From a checkpoint of a small image classifier.
Training: adamw at rate 0.0032, 19400 steps, batches of 256, held-out accuracy 99%.
Rows from block 6 of a small image classifier, named by matrix and row number. Rows with one number belong to one channel. Each number is 128 + 24 x the weight over its row's rms, rounded and kept within 0 to 255. All counts start at 0.
After each channel's rows are labels from the 100 images, of 14848, where the channel reaches its highest value: "lies over" is the class under the peak. Only what is clearly more common there than usual is listed. The data: made-up road signs on poles. In brackets: how many of the 100, against the usual share in percent.
# convs0: first 3x3 conv, stride 2 (model.blocks.6.convs.0.weight, 192x112x3x3, each kernel summed), inputs 0-55
# convs1: second 3x3 conv (model.blocks.6.convs.1.weight, 192x192x3x3, transposed, each kernel summed), outputs 0-63

convs0.172 [120 140  88 156 141  94 159 113 101 148 105 125 128 121 120 133  66  99 123 169 151  86  81 102 134 167  81  90 112  78 137 103 115 151 126 119 136 135 144 157 102 101 102 164 124 135 109  98 121 106 130 109 139 122  90  87]
convs1.172 [ 89 124 123 114 124  62 158 139 135 174 120 138  95 123 134 159 143 136 130  90 125 159 162 138 130  95 144 139 101 106 133 120 126 149 159 110 122 119 109 110 127 141  96 156  96 133 130 131 161 113 108  94 107 100 143 112 146 160 125 113  94 142  70 112]
lies over: face (98 vs 23.2)

convs0.28 [111 111 145 103 158 107 110 130 159 136 105  69 148 128 118 123  95 108  91 132  79 124 135 115  92  99 110 118 124 135 152 108 101 144 103 111 126 110  99 126 104  99 118 121 124 142 102 119  89 118 141 119  92 138 119 115]
convs1.28 [ 36 109 121 133 124 113 105  92 168 145 168 105 160 123 129 125 105 144 105 188 145 104 145 122 153  97 147 139 141 117 113 125 128 113 133 130  86 129 146 166 103 160 100 147 119 134  75 107 113 133 145 117 138 139 132 115 133  94 167  91 137 107 116 131]
lies over: face (79 vs 23.2)

convs0.129 [ 80  69 111 152 139 133 137 133 128 155 128 124 116 114 128 165 115 132 117 151 158 107 123 132 108 155 124 106  90  74 138 140 118 117  98  89  47 105 141 104 146 136 119 126 178 109 114 155 135 118 123 135  97 123  74 112]
convs1.129 [124 100 145 127 116 118 132 116 124 105  91 111 140 133 124 138 154 121 186 124  67 138 138 132 132 130 130  86 126 106 124 134 115 159 157 134 129 154 157 144 140  59 111 143 108 131 130 132 149 144  59  84 132 141 147 172 152 109 120  90 103 120 126  81]
lies over: symbol (55 vs 2.2)

convs0.33 [133 133 107 138 119 128 166 103 104 135 157 129 108  80 127 103 100 136 148 139  84 105  94 152 100 144 130 137 141 116 134  98 163 129 122 114 101 137 128 134 135 114 104 136 128  83  88 120  98 116  68 119 109 140 158 103]
convs1.33 [119 120 117 109 143 126 101  70 100 163  93 109 140 113 109 137 138 125 128 116  66 117 147 105 126 154 126 115 109 114 107 110 108  85 122 140 115 107 111 145 112 134  83  82 114 122 136 111 132  84  55 140 119 130 116 108 157 106 102  98 116 112 108 112]
lies over: face (97 vs 23.2)

convs0.171 [ 87 101 167 127 111 119 144 113  84 132 138  64  89 101 130 160 111 122 100 141 124 124  46 144 114 127 151 168 146  90 124 127 158 104 114 123  97 156 135 124 149 148 121 101 140 116 103  97  99 136 135 121 124 130  85 110]
convs1.171 [111  82 103 123  99 130 155 106 121 122  92 159 137 127  90 120 139 145 100 125  77 116 124  87 124 119 110 146 129  94  94 126 143 116  54 151 132 116 104 140 118  91  81 116  76 127 154 104 128 110 139 129 103 137 135 114 133 101 143 137 147 135  97  98]
lies over: symbol (50 vs 2.2); face (48 vs 23.2)

convs0.35 [131 108 124  82 112 119 111 129 133 140 180 124 171 107 105 137 101  81 112 114 135 103  96 136 106 106 111  97 104 137 154  70 136 183 155 124 137 113 121 129 141  96 104 154 139 138 142  75 129  82 136 123 140 140  99 102]
convs1.35 [118 156 135 100 153  87 156 121 139 105 165 120 151 146 150 134 112 116 135 115 101 179 109 138 120 132 120 130 143 209 174 132 138 156 168 140 131 152 177  73 124 119 120 142 134 121 105 111 110 147 112 132 145  87 108 123 168 162 121 109 137 108 147 119]
lies over: symbol (60 vs 2.2)

convs0.133 [100 131 133 120 124 109  74 139  97 129  89 127  91 115 138 147  89 147  94 156 102 113  79 129  99 128 101  94 113 113 110 137 108 106  80 112  95 142 126  92 143 151 151 123 110 103 107 136 113 134 120 110 128 115  79 160]
convs1.133 [143 103 135 120 149 142 137 154  83 103 115 122 202 153 132 132 116 135 114 179 123 118 141 111 123 154 136 153 125  86  89 131 134 120 173 110  88 115  98 126 115 118 155 133  85 121 125 124 149 108 129 128 120 120 107 127 124  91 163 114 112 101 145  79]
lies over: symbol (72 vs 2.2)

convs0.169 [140 127 103 171 113 126 172 128 145 125 101  81  97 112 111 139  89 114 113 101 153 123 137 129 148 142 143 121  87 105 134  81 133 120 122 120  93 140 133 104 132 143 102  88 116 150 109 107 105 124 110 142 111 140  97 100]
convs1.169 [128 117 149 166 109 132 132 154  91 172 205 148 107 144 105  98 162 122 147  90 138 117 173 128 138 139 136 145 101 104  79 125 119 153 109 140 120  90 154 121 125 145 113  71 169 143 128 123 164 128 131 128  99 164 168 119 129 169  73 166 125 106  73  83]
lies over: face (74 vs 23.2)

convs0.76 [ 93 105 126 117 148 120  86  96 112 124 121 144  98 114 127 154 131 136  78 138 134  89 115 144 126 121 104  91  98 129 141 129 125 123 130 120 110 129 115 124 125 168 113 123 139 121 115 113 133 129  40 128  97 145 107 141]
convs1.76 [113 103  98 162 142  90 129 112  97 162 124  79 152 169 150  48 142 104 184 142 133  97 140 139 110 157 122 119 128 149 135 112 125 162 146  96  83 100 136 114 142 117  86 146 121 124 133 135 151 121  87 139 149 122 140 135 144 127  79 123  81  97 118 174]
lies over: symbol (88 vs 2.2)

convs0.132 [121 123  94 120 164 151 135 107 111  95  91  84 140 111 138 148  86 134 119 108 136 138 117 117 155  74  94  69 111 112 125  82 120 130 139 152 154  98 110  99 125 158 147 157 197 152 163 135 112  89 115 120 122  99 106  82]
convs1.132 [144 164 165 125 111 111 126 140 161 102 156 146 124  88 171 137 111 129 101 104 138 148 130 133 132 141 101 100 118 127 108 132 136 124 110 141 146 128 108 165 127 148 128 152 107 141 159 144 110 144 121 126 137 119 105 120 167 129 131 161 164 146  83 115]
lies over: symbol (57 vs 2.2)

convs0.5 [ 90 128  94 112 114  88 129 134 120 149  91 133 115 124 131 130 177  99  83 135  92 133 116  90 121 127 105  99 136 134  99 128 110 130 127 112 105 124 124 109 102 135 114  77  95  81  92  86 133 168 100 138 110 132 108 161]
convs1.5 [160 128 118 153 133 144 121  91 112 115 126 128 195 144 151  89 106 117 148 184 167 118 148 141 140 157 157 114 158 152 125 122 156 147 140 113  98 132 131 133 144 128 161 140 142 133 146 132 159  96  86 139 114 122 146 145 155 114 115 158 132 127 123 128]
lies over: symbol (71 vs 2.2)

convs0.78 [110 158 144 134 128 114  96 144 127 122  92  72 155 129 134 128 106 113 134 132 115 118 124  97 108 140  94 128 121 165 117 130 111 108 142 107 149 144 113 133 133  87 136 125  41 147 108 123  80 105  65 125 142 124 137 116]
convs1.78 [110 117 151 127 143  91 118 125 181 148 142  96 112 122 143 156 128 148 135 122 156 120 127 126 131 118 108 116 141 113 150 137 133 105 122 115 120 135 147 122 116 160 134 204  96 106 120 151  97 126  88 128 162  83 101 129 143 102 169 122 145 122 163 122]
lies over: face (85 vs 23.2)

convs0.156 [105 106 137 158 135 129 156 123  76 123 115 110  83  97 121 148 104  98  85 135 127 128 121 102 129 125 171 108 121 118 177 106 157  93  94 134  82 126 112  99 112 169 137  99 146  84 148 138 144 150 125 122 138 103 102 121]
convs1.156 [141 125 135  86 114  72 122  78  82 105 170 158 116  76  98  92 101 113  68 118 159  90 124 112 132 114 138 131  86 111 145 110 139 111  70 147 146 112 109 130 129 132  63 110 101 134 152 108 126 117  98 138 115 149 133 112 106 130  63 132 104 107 114 180]
lies over: symbol (51 vs 2.2); face (48 vs 23.2)

convs0.6 [124 112 124 113  93 136 124 150 129 145  87  88 102 116 131 142 105  96 103 127 117 134 175 133  99 132 114  60  97 128 124 113 118  84  94  76 153 133 110  81 154 142 145 148 137  99 130 115  79  78 122  90 131 103  84 100]
convs1.6 [122 140 146  97 148  95 152  87 155 114 186 160 123 129 126 133 113 133 172 125 152 148 148 135 122 111 123 107 153 128 102 129 128 145 124 114 156 130 141 146 123 155 121 172 158 132  81 137 134 117 139 108  74 130 137 150 106 118 103 119 169 125 198  35]
lies over: face (65 vs 23.2); symbol (32 vs 2.2)

convs0.146 [134  62 146 132 119 129 159 141  57 139 132 137 127 107 138 139 104 128 113 127 105 114  96 130  97 147 126 129 126  96 132 148 152 125 110  91 109 134 142  92 156 112 110 104 126 114  76  74  49 139 128  96 109 130 128 116]
convs1.146 [154 116 102 167 130 105 167 142 129 115 129 141 174 130 159 134 116 147 109 146  99 154  84 155 118 162 132 149  98  96 120 149 149 141 102 114 134 137  99  91 157 121 167 118 112 118 126 127 127  78 154 153 127 119  98 117 138 163 116 149 147 134 119 143]
lies over: symbol (74 vs 2.2)

convs0.75 [100 128 117 129 144 128 150 164  94 127  93 110  82 147 129 146 135 125 116 121 131 143 147 106 119 151 129 126 117 101 120 137 111  94 111 101 137 145 128 130 105 115 137 121 119 147 106  95 103 131  67 134 121 119 101 117]
convs1.75 [162 119 123 159 135 142 125 162 104 165 162 135 166 153 120 113 122 118 142 112 146 140 178 136 150 165 147 163 144 134  97 139 142 171 145 126 109 136 113 134 141 174 141 116 159 133 103 132 146 132 112 157  92 140 138 115 161 149  94 157  88 130 150 114]
lies over: symbol (69 vs 2.2)

convs0.181 [115 111 135 166 150 137 123  75  94 106 111  86 119 125 117 141 123 125 148 115 111 100 109 112 160  71 102  75 110 153 140  97 147 101  56 141 115 111 140 109 113 138 134 146 142 116 138  99 102 103 110 141 113 133  92  93]
convs1.181 [126 119  91  69 132 101  86  68 146 124 170 108 107 132  86 102  98 113 173 101  95  94 121 130 121  85 116 117 118  93 140 135 108 124 117 106 124 103 159 160 123 151  89 134 107 140 132 111 141 128 119 129 107 127 140 126 130 118  92 132  93  75 111  63]
lies over: symbol (54 vs 2.2)

convs0.30 [ 79 129 164 130 139  85 138 121  75 124 135 105 125 149 126 160  82 126  62 137 100 103 120 130 115  81 115 136 132 103 138 114 116 140 113 124 125  96 154 135 138 106 114 104 132 123 151  81 111 131  60  85 127 103 100  78]
convs1.30 [124 104 118 121 170  99 129 133  97 172 172 126 105 139 115 129 110 131 119 121  86 137 154 134 124 151 127 117  99  88 108 159 148 152 118 107 131 134 148  99 124 130 122 138  93 140  95 152 157 128 113 125 118 155 152 142 159  99 127 130 114 133  83  62]
lies over: symbol (54 vs 2.2)

convs0.26 [130 134 120  95  97  93 113 136 113 126 102  84 119 100 118 115 115 103 124  99 134  81  87 116 145 138  91 108 101 121 129 140 129 119 109 140 137 105  96 115 118 111 115 117 124 102 117 109 107 126  82 128 140 132 122 139]
convs1.26 [144 143 120 176 113 111 130 156 146 199 187 141 104 174 175 120 152 129  63 142 169 149 135 124 134 143 128 140 145  98 150 135 122 151 137 132 116 131 128 140 146 206 152 141  97 150 133 128 135 141 164 132 161 117 143 118 145 169 136 132 132 138 105 174]
lies over: symbol (56 vs 2.2)

convs0.150 [130 120  93 164 176 133 152 109 122  89 106 118 127 128 141 168 114 134 143 109 152 125 159 129 129 113 113  96 140 108 105  68 120 134 106 125 156  92 132 122 103  94 129 143 186 133 124 126 121 110 109  91 131  97  98  73]
convs1.150 [135 152  89 111 108 121 127 116 124 115 139 138 140 123 138 150  94 119 128 127 105 134 137 129 145 158 136 161  91 130 122 133 121 119 119 114 124 132  93 150 105  80 110 130 151 131 140 123 119 127  35 113 103 116 119 106 167 123 137 162 145 115  82  82]
lies over: symbol (70 vs 2.2)

convs0.10 [153  99 140 138 109 117 109  99  96 142 189 119 104 134 133 139 125 130 101 158 113 164 125 110 106 108  80 132 136 141 144 122 166 159 104 116  97 104 121 117 109 132 121 114 105 125 127 103 122  88 110 123 114 122 127 123]
convs1.10 [124 119 125 170 120 105 113 113  88 163 147  96 134 118 117  94 158 128 116  86 137 116 135 117 110 135  96 123 109 127 132 112 109 124 134 145 121 118  88 113 116 136 114 108 101 114 104 121  98 125 124 107 123 133 114  97 129 138  94 110 126 112 130 125]
lies over: symbol (66 vs 2.2)

convs0.126 [131 107 126 166 121 125 130 106 144 125 178 158 122 115 139 123 129 134 148 105 125 127 163 145 112 114  76  76 106 112 111 109  88 118  98 119  88 170 154 115 154 169 112  94 126 130  98 123 156 109  76 101 107 142 132  76]
convs1.126 [108 115 123  95 103 142  91  84 112  69  82 122 113  76 103  96  84 120 120 139 171 156 119 133 127 137 144 130 132 128 139 105 103 101 118 134 152 125 146 142 143 119 133  90 156 150  86 120 130 109  91 109 138 121 131 124 163 156 153  99 132 132  72 142]
lies over: face (100 vs 23.2)

convs0.159 [ 82 148 118 139 149 182 114 104 110 152 106 115 107 158 138 139 154 117 108 168 136  97  72 104 110 145 113 136 163 107 130 131 136 100 108 138 103  98 143  88 108  94 141 138 126 126 135 108 118 171 151 127 119 110  54  71]
convs1.159 [ 88 101  93 102 141 124 145 178 155 131 119 147  94 157  89 138 151 161 123 121 106 123 141  99 153 131 149 112 148 107 120 172 139 136 105 116 122 115 156  85 155 124 151 139 108 158 135 155 141 102 137 133 106 139 144 129 131 119 154 137 125 150  79  83]
lies over: symbol (57 vs 2.2)

convs0.160 [ 99  91 111 162 161 169 139  94  88  92 122 126 107 139 140 162 135 120  72 100 127 151 164 105 112 123 156 132 119 146 120  84 102 114  97  79  97 142 128 120  90 104 126 120 140 121  97 128 128  94 119 108  97 119 129  97]
convs1.160 [150 120  91 113 144 145 143 153 150 169 117 138  95 128  91 130 108 139  77 158 148 113 112 137 125 146 109 106 118  73 137 134 111 137  97 149 124 152  98 126 114 139 122 130  95 119 123 114 115 120 149 173 112 146 115  91 122  92 153 133 107 117  86 162]
lies over: face (98 vs 23.2)

convs0.152 [120 158 116 150 143 132 151  71 141 125  97 100 140 181 128 145 118 122 122 128 121 131 137 102 148 124 148  54 125  89 106 113 123 177 115 130 164 102 131 133 103  80 128 104 133 151  88 119 107 123 132 109 145 106  74  83]
convs1.152 [139 113 154 135 128 151 101 174 138 129 176  83 123 136 126 131 135 115 164 150 178 131 151 129 118 167 143 132 107 120 141 123 106 111 138 114  81 109 126 142 116 144 180 154 114 121 127 135 122 142 108 116 105 125 149 115 164 128 159 146 167 138 115  83]
lies over: face (71 vs 23.2); symbol (27 vs 2.2)

convs0.12 [138  95 118 136  91 155 144 105 164 143 187 118 103 142 134 139  82 110 128 131 154 108 118 172 137 156 106  91 118 149 141 122 145 141  93 122  96 136 132 126 148 179 131 161 151 147 127 108 134 106  95 134  73 134 102 110]
convs1.12 [111 120 141  90 127 140 107  42 111  93 131 146 117 117  95  89 130 111 187 149  91 108 165 104 106 135 115  69 103  97 108  87 100 130 144 123 137  97 119 146 117 127  97 102 125 119 138  86 133 102  88 133  94 119 136  97 136 164  82 121 108  98 100 103]
lies over: face (61 vs 23.2); symbol (35 vs 2.2)

convs0.120 [116 132 136 100 126  87  97 150 122 124 114 108 119 113 133 136 112 138  63 145  91 139  84 112 117  96  95 123  99 136  99 137 123 152  63 124  64 115 111 118 159  89 123  61 113 108 110 138 128 133 150 117 129 139  98 134]
convs1.120 [121 102 110 125 171  86 149 105 151 177 183 125 119 137 130 127 133 147 130 143 152 149 149 146 132  98 142 115 147 169 130 136 151 130 122 137 109 131 185 142 118 114 114 212  51 132 108 138 118 101 200 131 158 151 119 142 107 101 132 122  98 125 128 128]
lies over: symbol (54 vs 2.2)

convs0.53 [110 104 126 182 128 141 117 119 142 105 167 117 107 142 126 115 141 134 131 105  97  83 144 150 108  79  85 126 137 170 127  99 110  99 108 121 122 130 110  86 117 168 130 101  96 139 132 109 114 121 108 131 113 152 109  96]
convs1.53 [119 126 113 106 167 106 100 117 146  86 158 134 130  97 134  98 117 136 150 151 133 126 124 128 125  93  92 112 135  69 142 124 124 135 153 103 122 117 163 121 155 150  99  81 118 139 118 119  97 122 129 128 175 123 135 148 113 154  94 112 152  91  84 116]
lies over: face (94 vs 23.2)

convs0.143 [111 108 137 127 109 121 135 116 143 126 169  86 118 164  94 104 139  98 149 111 137 100 138 143 169  97 124  80 114 166 151 121 143 130  94  92  99 126 131 103 119 195 156 127 135 117 143  92 132 136 120 154 101 148  88 118]
convs1.143 [118 117 113  75 165  98 134  60 148  92 162 162 123  83 110 105 110 119 163  93 120  99 147 118 106  89 112 131 142  94 119 133 122 118 108 138 144  92 150 119 126 134  70  88 146 135 141 116 116  96  94 128 104 155 138  97 122 180  54 133 126 109  62 141]
lies over: symbol (69 vs 2.2)

convs0.34 [ 90  86 138 188 123 124 152  95  86 134 178 135 141 133 112 138  95 146 123 144  77 108 134  88 150 116 105  98 103 138 132 126 142 165  94 101 115  88 137  99  73 132 106  87 124 108 134  81 155 140 112 110  80 151 120 113]
convs1.34 [ 96 130 120 113 155 139 103  88  71  65 131 132 161 102 130 119 112 116 113 136 127 110 136  89 128 157 142 150  71  90 102 118 136  92 135 120 123 116 104 119 147 137 103  48 156 136 120 110 123  79 108 124 121 143 143 110 154 109 110 108 146 124  92  95]
lies over: symbol (79 vs 2.2)

convs0.66 [111  51 163 111 131 112 165 124  95 150 164 117 110  64 114 118  96 124 108 120 119 124 124 109 119 142  84  98 109 113 139 130 137 182 125 102  90 101 109 117 157 108 118 124 182 106 110 162 136  93  99 117 121 111 108 122]
convs1.66 [ 84 171 115 100 122 125 153 110 108 114 139 162 158 113 151 126 111 108  94 103 130 120 100 135 110 149 106  88  93 167 115 125 141 158  85 160 127 156 126 113 142  75 132 134  72 113 123 111 129 109  80 139 141 121 109 119 155 162 114  95 111 139 128 172]
lies over: symbol (54 vs 2.2)

convs0.43 [125 112 156 142  98 124 139  93  85 138 178 116 128 131 108 142 152 113 115 125 112 141 104 120 108  65 107 144 143 143 135  93 159 172 100 163  97  99 111 116 119 103 130  92  92 119 130  77 144 155  89 163  93 148 118 106]
convs1.43 [ 92 136 133 120 153 117 121  52  93  64 114 115 146  95 115  86  98 105 105 119 150 137 138 105 123  71 101 129 133 103  94 125 129  88  95 118 136 157 124 129 125 153  94 148 128 125 149 139 126  88 126 143  88 146 143 124  98 119 109 132 114 141 149  82]
lies over: symbol (67 vs 2.2)

convs0.36 [120 132 105 131 136 142 121 117 190 152  96  82 135 127 136 130 121 118 103 128  90 148  95  93 141 106 134  85 111  94 132 142 128 127  93 117  96  79  91 119 118  88 116 113 130 120 124 121 101 129 155 139 113 104  96 133]
convs1.36 [ 58 118 123 131 107 135  87 127 117 134 137  92 128 130 134 102 113 117 117 118 174 114 137 123 117 119 135 141 117 161 109 105 128 126  98  95 102  80 138 138 110 141 165 145 122 117 111 134 110 132 131  65 111 119 115 120 105 141 173 129 156 117 107 154]
lies over: face (82 vs 23.2)

convs0.19 [130 160 125 130 126 148 148  91 103 122 175  89 114 145 128 136  94 136 149 135  89 134 102 127 107 109  78 109 126 139 134 101 172 119  92 113 130 139 115  99 125 137 134 116 123 119 107 101  95 113  56 132 134 156  88  97]
convs1.19 [133 125 139 121 141 110  99 131 109 116 156 122 141 120 103  91 162 120 113 150 139 116 146 112 114 128  95  84  87  63  76 105 108 134 117 136 126 106  94 115 126 171 107  68 145 134 119 100 102 149 134 100 107 149 142 116 151 155  87 122 159  94  65  68]
lies over: symbol (60 vs 2.2)

convs0.155 [122 114 101 123  74 133  98 127 127 130 109  73 114 110 122 112  97 133 100 143 116 117  96  82 148 120  74 120  86 106 167 131 153 157 118 138 115 108 130 109 125  97 126 115 120 128 107 140 127 110 140 121 149 100 100 135]
convs1.155 [132  98 109 122 112 108 106 162 142  99 175 119 129 118 138  98 126  92 145  76 166 108 120 143 135  86 124 133 164 161  92 131 116 108 130 112 114 102 126 149 112 122 115 148 133 116 115 143 140 155 136 102 117 121 114 130 122 143 163 126 131 125 137 129]
lies over: face (67 vs 23.2); symbol (27 vs 2.2)

convs0.86 [111 119 153 120 125 124 136 111 153 136 117  82  97 120 140  81 119 132 101 168  86 122 104 147  83  86 107  69 143 127 158 112 136 142 120 116 108 122 104  87 132 124 118 114 131 100 113 150  86 110 135 132 174 123 144 129]
convs1.86 [101 106 153 138 126 117 123  59 142 102 113 120 185  94 135 133 106 101 140 139 124 139  90 116 106  90 101 120 164 153  84 136 143 125 113 122 130  99  78 119 171 117 101 115 133 109 130 110 120  84 172 140 155 136 117 171 105 154 128  92 128 128  92 134]
lies over: symbol (75 vs 2.2)

convs0.65 [100 138 101 132 113 106 167 152  89 100 111 133 118 124 115 119  94 164 150 119 147 123 130 113  93 164  92  99 120 128 131 107 100 122 138  81 156 139 107 127 120 127 156 152 124 139 138 122  73 116  55 109 135 118 109 117]
convs1.65 [134 129 118 158 105 141 137 131 164 168 155 135  80 102 137 129 165 123 143 120 194 133 125 115 116 109 102  70 157  71 103 146 124 144 130 132 136 122  91 147 124 200 120 150 154 141 124 133 162 111 147 132 115 140 134 107 121 175  98 127 124 155 125 197]
lies over: face (96 vs 23.2)

convs0.161 [ 98  83 127 129  89 121  87 123 110 132 114 123 124 123 125 109 169  98 110 123 119  74  91 103  94 131 101 133 154 153 105 129 119 118 152 152 113  92 111  78 130 112 103  90  77  91 104  91 158 182 139 155 104 159  76 125]
convs1.161 [ 69 129 121 159 130  87 152  98 120 104  91 145 172 148 157 108 102 121 133 132 124 138 109 103 163 108 150 185 110 141 124 120 173 108  97 107 154 151 156  69 162 150  86 102 142 151 140 106 171 120 139 126 172 156 144 137 137 156 142 120 130 144 110 106]
lies over: symbol (60 vs 2.2)

convs0.114 [113 129 159 123  89 110 113 111 121 139 107  88 124 142 125 150  61 102  95 154 118 133  90 128 105 148  92  75 116 117 140 122 126 134 152 115 114  93 114 116 137 103 118 141 125 146 150 106 113 114 131 116 133 119  76  81]
convs1.114 [113 126 117 117 109 133 130 192 167 130 148 140  95 103  92 152 154 130 120 129 141 155 132 156 128 113 135 143 130 153  94 131 133 143 154 121 141 126 121 136 157 119 196 154  89 116 141 154 132 205 160 148 121  99 118 126 124 127 169 190 115 153 119 137]
lies over: face (63 vs 23.2); symbol (36 vs 2.2)

convs0.187 [123  97 119 129 108 110 101 158 143 113 122 107 111  92 120 135 117 128 118 133 102 124  96 133  84 117 140 156 118  97 113  86 131 158 133 111 119  95 108 114 140  73 117 128  92 106  99 100  96  93 129 104 131  95 151 123]
convs1.187 [105 105 103 151 141 143 129  85 116 141 106 118  82 117 151 111 122 131 118  76 117 124 109 134  99  92 101 126 151 142 126 134 120 108  72 112 107 110 120 128 133  99 146 109 107 117 138 147 127  96 123 107  95 120 120 100 148  65  99 149 110 149 127 113]
lies over: symbol (52 vs 2.2)

convs0.127 [112 171 147 137 104 169 137 128  95 143 158 102 128 147 134 123 122 143 110 150 105 152  99 146 102 138 103 108 145 161 134 127 181 150  73 111 101 124  97 129 114 113 119  96 104 126 113 108 113 113  92 142 112 140 130 136]
convs1.127 [137 106 134 172 148 192  94 117 105 138 130 107 142 130  98 123 136 132 135 119 112 115 158 121 138 150 129 143 113 156  91 128 144 118 138 116 150 105  97 125 137 162 179  70 147 129 106 127 139 100 145  91 109 144 120 109 127 132  84 109 122 163 133  65]
lies over: symbol (51 vs 2.2); face (47 vs 23.2)